config.toml
arch = "tc_resnet"
model = "sound classifier"
dataset = "synthesised imitations of 52 everyday sounds, one a clip"
train_examples = 39062
gain_aug_db = 10
time_shift_ms = 100
n_mels = 80
hop_length = 160
input = "mfcc"
spec_augment = true
win_length = 512
targets = ["group"]
num_classes = 7
norm = "batchnorm"
hidden_act = "celu"
depths = [2, 4, 2]
kernel_size = 5
stem = "single"
widths = [192, 240, 288]
label_smoothing = 0.2
loss = "cross_entropy"
init = "kaiming_normal"
residual_init = "none"
optimizer = "soap"
beta2 = 0.95
learning_rate = 0.0033
beta1 = 0.95
shampoo_beta = 0.95
eps = 1e-08
precondition_frequency = 50
max_precond_dim = 1024
merge_dims = true
one_sided = false
adamw_lr_other_params = 0.0029
max_steps = 10200
batch_size = 128
epochs = 33.4
lr_schedule = "cosine"
final_lr_fraction = 0
warmup_steps = 510
weight_decay = 0.0
adamw_weight_decay_other_params = 0.01
Rows from block 4 of a small sound classifier, named by matrix and row number. Rows with one number belong to one channel. Each number is 500 + 40 x the weight over its row's rms, rounded and kept within 0 to 999. All counts start at 0. Numbers have three digits each. After the name is the row's rms in percent of the matrix's.
After each channel's rows are labels from the 100 clips, of 14976, where the channel reaches its highest value: "top examples" is what is common among them. Only what is clearly more common there than usual is listed. The data: synthesised imitations of 52 everyday sounds, one a clip.
# convs0: first width-5 conv (model.blocks.4.convs.0.weight, 240x240x5, each kernel summed), inputs 0-59
# convs1: second width-5 conv (model.blocks.4.convs.1.weight, 240x240x5, transposed, each kernel summed), outputs 0-59

convs0.102 107:477493531545469558539506467483482466538448480499461529506490569429520445525441517505431482501552407453505497547458481502453524524500492529515484530555488389464508506485451496479573
convs1.102 090:555502500492544401447488465510463529402554503545499451493449535501476475452439532510531476471482504511444458501547458517477491554555510500457456462508527522538525470531478506471423
top examples: signals; beeping; bird chirping

convs0.81 096:527540531502491571505524561476537511488442497488580476542568491522507435511530497469473454498484513456535482488488532467542497486510485488520561495468489475513462505537436437492474
convs1.81 103:512481507468452494492570532559544448534479463510486512464423511526486512472499491575446471518541436455486568522500531472444549510533423494530542515511541478466505536429485466464490
top examples: crying baby; siren

convs0.52 095:508465454463458504440424493452504469489512520533523513515444473464486502518432482551585494513452491538494489451523457530537500517545497508505534421429510431440503560474486551511433
convs1.52 103:486489495567501489514527525461549486504473565537496529541557464537501537434511515496511532478489499454483511555605451454516558464548515572489477504511532520559486503529432479427585
top examples: animals; meowing

convs0.105 108:485485515499501517462553478502503455526542490523480553507512522564541478481537511576498474524458496463503485536482538556537458564517385481509489456428528455502483483488508508490505
convs1.105 108:449487515463568542539505457478533527458539503504475441511494470484519503532558489582502534531564482485543482474547527543482513481468510488526523478447519551581483524475498452513488
top examples: crying baby; people

convs0.4 091:453554514556492499485520471500507563465527484569424540495524524442455560519536509542473504445510441487618532541580469509489574476468460543489503480430546487517514498521504544553448
convs1.4 088:541539451455504523542448512540513532483496520493464560475523500456590495404534517517602468448515484538557510532520450458445494470461454511506508444447587442542482497468508522508506
top examples: crying baby; people

convs0.134 099:516483515499478463454468585498549533497449470547495458396464505456494495516512487484531480457477426507523485498468543544492548497534439511505488455478486514527540498546499461554580
convs1.134 096:465449564517527515545478552493464438486553450569536506480496487484487521453461483508577474494480475563447474474554456548531501463489503514421489464522541520526500541550499523410455
top examples: animals; bird chirping

convs0.168 111:475514498508513520505491583467441526448537555480477498403474531514429484459543478535473528466456474485520578473507516447550525496469503517487503505531455499545539435568549513487525
convs1.168 107:447504514486547481530485430579457442470472459457476461501535498411459453560516500479467439523463479493451450527527588546424460492466548505512507553463505531472467544446482486473525
top examples: crying baby

convs0.73 098:510526501501521451502504482497505529487387530507492466466560501509518504495486445470439511501483473461471530463497572502494549538469514497533479592443533474498489469441481515434519
convs1.73 098:522526435469509518492487513507449469557498518426533507495513537541470535467535519594464548519465536489546548452450504456498471404480417470465527479518547492463454479479478534445526
top examples: laser zap; machines and effects

convs0.99 104:552466560544526492481420460491472397568535487500528537483502497572541430506504524495501437457487494514465387407479551503584538559500495516458450479522558424541476568481442485529477
convs1.99 102:471586532474495513566534563534500486462510539538538461508541550497516589518488497548477579480510541514454478586570519466398437525435520542491506496443453489442461572496494506499492
top examples: household; doorbell; coin spinning

convs0.37 084:494445474456507541651424474576502469506533447502537488583503497457460529513455516568482499458475496493516506486502487524469499438587518485477525553495457480496499538502541483494537
convs1.37 095:508519458485582468553593459454530561516503461483531447499522480496480581473469495543452501440543526500509555447527478530474504497530492512513541553405531489524517518418523472456453
top examples: signals; siren; people

convs0.222 100:527435480535523524516476474600496572526502481459496485532612509568432529540549463461452463503490484506574510479458457484461517447537550550528530515503463463468452564472454527475507
convs1.222 096:476533451425464492480511517449462491516567546530469585501415532447497438529524507485538535562485504462461530464473521466524449528469462480484452431521484469505471460472461540482466
top examples: signals; animals

convs0.70 097:487534580461467492513513473485468448545489545521469542476501562601563467419553491479437506480536537539538455544468499503504519470464454434531478463423518460488496520439518605448509
convs1.70 088:426503452508557480423572515510465468511509476544423374520522467486527481519490499562500468556518475463545436498415473463513464514520535559492513484503483526514529540468500484443456
top examples: animals; meowing; howling

convs0.239 097:479505464527463505464528510493575489495582537488470470505504522460491531408486426469440584490531551510527529551490461497528422512484458487542505549529472450507478530491500535410428
convs1.239 092:529545521541509381449423447532464445456530508537471489449523482525578531471549434507509516538485526499502538507491566526545495500510484474515526518448439485540435498456533503496581
top examples: household; doorbell; signals

convs0.53 097:455525456404394476546443480528410447520538479557509534489498518516493549506482496459516493463452485509544510522495545565521497519518527497484484499523538496479443465466436547426430
convs1.53 090:520483535492543528471605531553483489476455431486513496453507461475492540563525533487518547494445540492499493548514524480473531468534476510536472537476592532483506547486561561521452
top examples: signals; beeping

convs0.158 101:421480503481479450547455548507490523493485549467514523501473510524519553497510526611562499453469474495505478470545487557496559468450536453487504462549509480537542523509454397515530
convs1.158 097:519554519553483499427516512538415482488517505540445434468613506486461498521508441469532517514520467497508418460494513491496503533476484517487441477489452501538495498497519628472461
top examples: animals; meowing; hammering

convs0.172 087:409469519552509507442530496485498529508485462493500501464484499494524566484475461518489459472496484475453564491546527487482466523462487484501464461522557506424548520498466520447464
convs1.172 099:453498546511548526476518500590629476510507541463492523504532469484515493464478546566510442522544447550512499469501510631399470470533473502449471527604519525556473465491484485482488
top examples: animals; meowing; bird chirping

convs0.107 108:450488493461513497437499515530539434550528567569509484512571537551440572508501494490544443550560516482575546422585541493459458481469530490570523447505475520471468439485527498515470
convs1.107 104:453460492465601470508500567465550496533458486474451486501475488435503503508480584434536493523486453473471459488497543554511573479497544521546448510538509439526474500535427490453523
top examples: signals

convs0.43 092:442524469504438498558493452570490467575531485465489475497459490535476458427576447492437474488524505456479518405530486491478488489474505433505539555559532523473505491435515529521431
convs1.43 099:561554470512570509531496437527461549477480521522562477538501518416415579486519564497490590500478493456458578502488452455467468507525555513482474536484426471452500505396510525452463
top examples: laser zap; machines and effects

convs0.36 100:537485412459482500531535449505460490529501425471505489453476413519470476559471496499433451573483490430505556495582479565510446518529441436560466478528521491491544516479509552524524
convs1.36 096:445472494555554444453518447479528561530532444524446477484497550423492494513462482459488551489477497487457580469526482457501599459488578551502490461553536511477420535496492544540478
top examples: people; footsteps

convs0.165 092:492499509554607440546458526563496523584515519461477542449549481457506492465480460489453490491512457433411557497516433469495440497550475540524552499497526476464513464522509536425470
convs1.165 096:518476523549485470458465467539441475547493498561564540510497539475508496509475487551478442518497457471541480479455558460525495604541477473457524564482436503479492502492471557516543
top examples: signals; animals; siren

convs0.110 113:480459469475396467465463490524485476439485484457562491479525536515506467516504528464528474416438469467500474510433517439557556506426515546416467535495504442484454443512443512479564
convs1.110 104:456550513497543435492533502505496525522425545470475509519470470381486553464540501530543514503487555505558519476518520520460561526479524473532458546486473455487533482496498425508553
top examples: music; drum roll

convs0.155 102:511537514467483515554538499484495489543449511510445443490496492525522595520453495457540445467488526513460452510481492504531414514476516474406471479507480462463542563478482491419490
convs1.155 102:512498508425525511520539496564479499486538521490495568483526473476471467463518430493440535435521500540444456511477482500578400494574499576532451518574527538475468455580521476469520
top examples: signals; siren

convs0.10 086:498411552499347507445468400510465560527570500529503503438497496570499536480559418447488487536501482510496470515448450427485509458505548478476504489487527449494495434464509499584491
convs1.10 101:615511523480511522493536477540435492525592535519534535495422530513490503440483568515494503531466553492532538463574438465504505504563488488437480428516435479566427458451506512570510
top examples: laser zap; machines and effects

convs0.118 109:459451554503522502463578442478462492444531561498582502547555515499501416530525547494556474507410494507479487464552553468435472558458533479524549564431549488526514491513538568478530
convs1.118 100:493475460555528526510497538494451497478458529525575445517475510548643487564462499447531477507481499565471491445459476503554529473507543504554527472459510464539552586522444467473497
top examples: animals; barking

convs0.163 101:566442552464421496579528505576452546396527497534513467496504564520528493519512494523449504518490460459464560526470528522397477517432511502494554480459519621437487490521502512528472
convs1.163 102:557436537518451433540538495451518512550497535509495593489613438524480475490494551461553464563477532495463580519546464481521530457497482452469463496403535503414492556497495526485486
top examples: siren; signals; meowing

convs0.64 100:489514476478511530490468519525486525513445521495507509500533410495457488521511449543468437525572515444446456519431565560522502472527508496469507527481505567425527493493471424481497
convs1.64 099:554457473496537461576434487488551485488465586460481464559451454523533481486481513423542489444498497477570501482491473441467507444426543492527496509491462530515467484511451530472458
top examples: signals; siren; meowing

convs0.13 099:513472433546506545524459450515529470519513470474476498520497454468554563456462536507505391468527510435462541506491513482407505508440522513546524455539515482465473459545526465478494
convs1.13 096:535519480528518456486555432490505531533537494499490495474481513529499520530523605458528483485492551449411478490557513496466452492500546492538446531563615498506522491474521591500516
top examples: bird chirping; crying baby

convs0.187 107:527476499457498498548583476521456479496479462501533512463468491527509494517475499602441485518503516503518489506464534544517506492460457489568492521503463585486560602489517474564540
convs1.187 090:445491505505550521460499500521468508433512495486533478523533434515440542479502495518496492471558492496460500451504469501468522516461522499459548484499508445490484531517505620490540
top examples: crying baby; meowing

convs0.176 100:563542515550460503500523521493531500533535491480468551447483512523567477594504559508495486555502499512561461478571437482441570466556451542540546437492541468563477534498406413446486
convs1.176 096:425503534585548537500564477432478523490515525473550515496450589466442487494517424498493451494508486452446483457494538451513497508564590466497492490558494483558496491559454488491503
top examples: crying baby; people

convs0.77 108:490498542480532517481541486566456555511508440403472460607549500485486510525485462501446544514457525470478521505482476457501550466482516464489501490410466504459543482503405544534500
convs1.77 103:429515467490488476543510558526514505519517568455489486539489409492472518481530524480489509478489446460535498494448546522519471525501498518550565533558502462474471433475468534486415
top examples: signals; siren; phone ringing

convs0.183 098:474444554476509498525455501446494490544451498509608497500488502528488482435468509449486463468445511540414545541524529506492522499476492505481414462452540424611510527517427540432557
convs1.183 097:494518574538456473470602528458399454496533595477502488564493530497515514509427501535481434568465448539494446515430478447499482527507537557524429576473489483413474554435531431512591
top examples: signals; beeping

convs0.68 106:518480466467495613546453500512489492542512521542475580557514446539520516476495524494493529517521515430578482493503494539501566488473464511539537466455420477486471459491493490413496
convs1.68 106:522503517436482465436537477490485504529480404497516467413483552600482457518545460498511496479527486496493514457518501525508533534459583510469535439532504528470558466481584477472512
top examples: household; zipper

convs0.231 084:527528485497516501476536520559493451509554489509527503465532509492501494507493459550495510461449501410539526462482542479498468481504443400489519514519463568521452544472516470505389
convs1.231 090:493523517502445503565478470510516552480511479417522538500549528506553582519541579476519496517513543458489550450492432462468465527501478602487471513602408453485425538460485470502429
top examples: laser zap; machines and effects

convs0.225 105:532433474527487460437522422420534529520519551485471544490491494456544486517553470564484494430546497485528545513557478498465473546446504471450481480470588524533536511513445548500472
convs1.225 097:472484484456535533560544504446578527544416459481535517516571493483568460448515526511472479469453450444499485532511520529494514504542504530489584518520464505534457540452463512551493
top examples: crying baby; people

convs0.113 113:498501517512615537525542487505500495487424514395457505489527520500510489528506464434569504526504461526484564482470575569554498544528549491523530438493519525496492496493551515439480
convs1.113 113:562443465432535480451500443431519461486529533615540436487490524518511498508533532458470466452514479453476492514489470467424449518491531476464463468525483538599489454527538492524502
top examples: household; knocking

convs0.35 097:510523471435552465540478487493484543458486517481483447559510556483402486526441486505477465517571472513542586533493471488489516508491492442411474492474480425483525523515477487446541
convs1.35 098:542477524496396443537534488486506544500429539466449603467437452580504551440473508520487450500384517503529505487503418509487524565509475524429435526514496522412485485523545448487484
top examples: signals; siren; meowing

convs0.44 104:462479515535560468505504448466550478433487549451470508478542463503488479557536538497604462509534496508540511479520461522552560452549456511497508524484508483479472487542549499397505
convs1.44 105:514458489454542497485469491507480456567496455525551467481491542506456538481432527543493512447501538490388491571445487513503494496483433559552504520458553504484565497450579536498557
top examples: signals

convs0.41 122:472525455505479469470527571522507564558491512520472515513453457491552493510515546530563494474494529539508559456525488465516489567477519453484437486476549534573493577413507453552474
convs1.41 108:513451578524472442559530473576500504521474451470520543450516494471492536490496540503544480464461550488481475480501660442581535562429519503524558474537473395520478440487501453504550
top examples: household; doorbell; coin spinning

convs0.103 098:530484472526570464449522441530534502448540503541470464477534566481566470450521423474582467473450555486436446466477541424555492599484564473517513483525480519456507474476563455415455
convs1.103 111:522498492546466490531463504513490452479529449507513460461489438516486508473513493485520613450520371511519501573517465495483416494486476500482456496490481495470481489504502513452442
top examples: animals; meowing

convs0.38 098:556432408451464538537440505474529479448506519492539536510469500519512505603580466544488470497436483481546490454461470470524466519453547498535468491502532501452433467533530498572519
convs1.38 098:592467440419563416465501509504424537547526499542436534565586502492476549533520488470560498520515531555433461491522476500496517491495468533501476517480464459548539483488435532472506
top examples: crying baby; people

convs0.109 093:455539507555511511515526484515475514452550514545488499457530519467465465450515593492527486500497488447492551426504519501527453468597540518473408534496514457468441527556460475488539
convs1.109 093:506520419575515499469427475453566576564527419447447565440484486377498506543453522504474573479502476428436516452507474567476489500511489468506454523538542491514528546434498516491487
top examples: laser zap; crying baby

convs0.200 104:459562467501482466479532532518511473580537541600559542540502562427462524506454527518498475539513534494476407536469519483488530472599452446528512516545540551561466468477588511482517
convs1.200 112:480448473559492445432513532496502404537428522519539502490580515462494448540484510492519502434516458523455496445513542472509531478461455587519427472471444506532520446450544526459540
top examples: household; knocking

convs0.61 097:522550455549517533512531567519509480483534478477504526459503459484520551502486583474509550456485464436432498499485528462470491487505561499520447516499525473582540485495468502520470
convs1.61 092:489509434544559469496463419448517539536454544589475619486480565531521471472474462532514498460535486472421554442533519524453432503515497536520482505559459531522459451565426477577489
top examples: crying baby; people

convs0.3 094:440489419545443484501465433483437496475503418511556466486494465474477448495455518400431433410518618464444568474473501439480521512541524412530446517501527508488478455510445461521514
convs1.3 096:514509454514536418433540472441511511551507498497517523514487518504429534545528554515507517561544426459413512470575436550504515497499463513566538504499556604408502443524466439455497
top examples: laser zap; siren

convs0.67 118:526493457500455473430487521456486529578607478544516472493450536458483563476516555485519480443515491523527499487496549573524515463532446556432499455509480567451503542508523471505479
convs1.67 112:496432526420546576521528454453506501447444511507501469567510450420507552568529439578498589521469506496471433470471481402550530415404606583538461494542496482491427457475490480482511
top examples: household; doorbell

convs0.166 108:488491505484491500452470548463506532477484478490484506538529512481540470452551443556476496530476523495438505528537481446448468493534463585475418482561449438588532481607463475426460
convs1.166 102:545504530492464511484403559510554480458509513524523380512463409420558499490511464412509453523548493496520497435496433482453494539495542493479511447481505580502472444546495420535470
top examples: animals; meowing; bird chirping

convs0.154 092:447500469527451548538492584493523492540544450490590487473467526529511551491472459471542520560538400441564490521457495538495500504518506425486557425473498507467492502521520467461449
convs1.154 102:541494513504470445507469537443534567479465464491478505582495519474529471516482573450515531510462571467431403518584483551523538461495468537510516535573540537473491486529490472480542
top examples: crying baby; zipper

convs0.177 098:471447541495491584481445467470531539423532532540516473473585416460516479509478473474492447524570509521486548568510421436495491489487517531541501468508466479476509480449562459502430
convs1.177 106:510483511492482491510502517454509478499505617479476506511499487524528438495428517471562476557518450516570382507495514503527489525491451485518474532484469463514474438479516374542536
top examples: melody; music; doorbell

convs0.62 101:480481447478480516453510521477530514493498476503485546494492482420459506461552530526529465500529511511513473519562437572519511474527555471428415429598608492525518521583550528546489
convs1.62 098:457430499496434509510547464442485498514422476429498447485544554548521472471539458465522583499536525473447484446449578539502554453513468489513555496555476481491492471499515492454492
top examples: crying baby

convs0.167 103:499441475511618561432489535473444480410497593414500563417505468455460479495538514437521550528477457535520564456525519570481515472577511503509539537482530492422523483467473473503460
convs1.167 104:523540465510521397506503495448520452488509447592491447525483492517557562519475513522432508489393439548412462530452516492536521504496566510491538452466495504518445546450488454466506
top examples: signals; siren

convs0.143 107:472501484548520492541544474516519522506577488481474581515467550486524515489541529442557500535490550474504535417497482505546545476508437544506469473542548528419478531486533478495517
convs1.143 122:447500497422519471499497508490468571505420538550504517459486467440483556446536502521492468422475411477539494513466531393484518451422491524507486599521481495472474489467516485438462
top examples: household; doorbell

convs0.71 104:518474588508533410449491409492534510568461465442499422552437475447431512557516516465463535472527465485480528450510448517472455444501437489530478547548470520542495484458429484571488
convs1.71 099:498488494482394518423487499533559530549537537451465459450470452532530530502495573581439453476541511468472526518506506501500522462524480467496467540505503513456513448507537432480464
top examples: laser zap; machines and effects

convs0.11 098:467492470534487471535473438491500450554550491492469446515525516567509497490458525494477486535507478440461539491513495506480466503445584533447526564546490574396418502462533506474548
convs1.11 098:504501524595580530542462423546540442492547489535539452457510492484491575518533469491462524533497459497520501426528334497480485492474510479407417470418453504490452476487470579481428
top examples: laser zap; machines and effects

convs0.128 101:561484474511451564545510423509533491525483513504448514552474439515493550497529395476548480486483437475508493472407581527471464462485512496497452519472574519496504564480531370466535
convs1.128 090:502529479385489507474506486538564485517514493527516487532565528504529494539537474560470551492512556552536506495580528494532446552465491530499491573518547500569466540486451498498453
top examples: laser zap

convs0.125 114:504446467548499597542451462472503521507522450579537479413479518504485480447446537519525527578531443506490522460420526504512469445485447512527430505494565415372445488531529449427581
convs1.125 103:398513442523489531473488453527516470465559484436503536525521518499555502544573501495526465509474472473578502545523550489463514409524482442540553576523525441445541465519479564505459
top examples: animals; meowing; siren

convs0.34 099:546516473529498536551463419497533560480443544479476541522544545530454426515532516471532609457535530499526477498503490512496496561422552529493535485516480518527497461507456519543446
convs1.34 098:472508493531509422458530506514507527521491503491489434472489549449516540482548448542469450450517505459433496542487528547517473445584447450548497514515465497514490561505432436516526
top examples: crying baby; meowing

convs0.39 092:502401489501488457421488461485544439498491509468487478549533505573505523490492485481535496446486432468481523419541478465501528464476578500551497477545541457494498463534486485501450
convs1.39 091:518418489496414488515481499446545534503444479499526537527452466501535525482552520413488564510433448510489480504531549558538511442485447525507622527509573542446459514534457443539508
top examples: animals; fly buzzing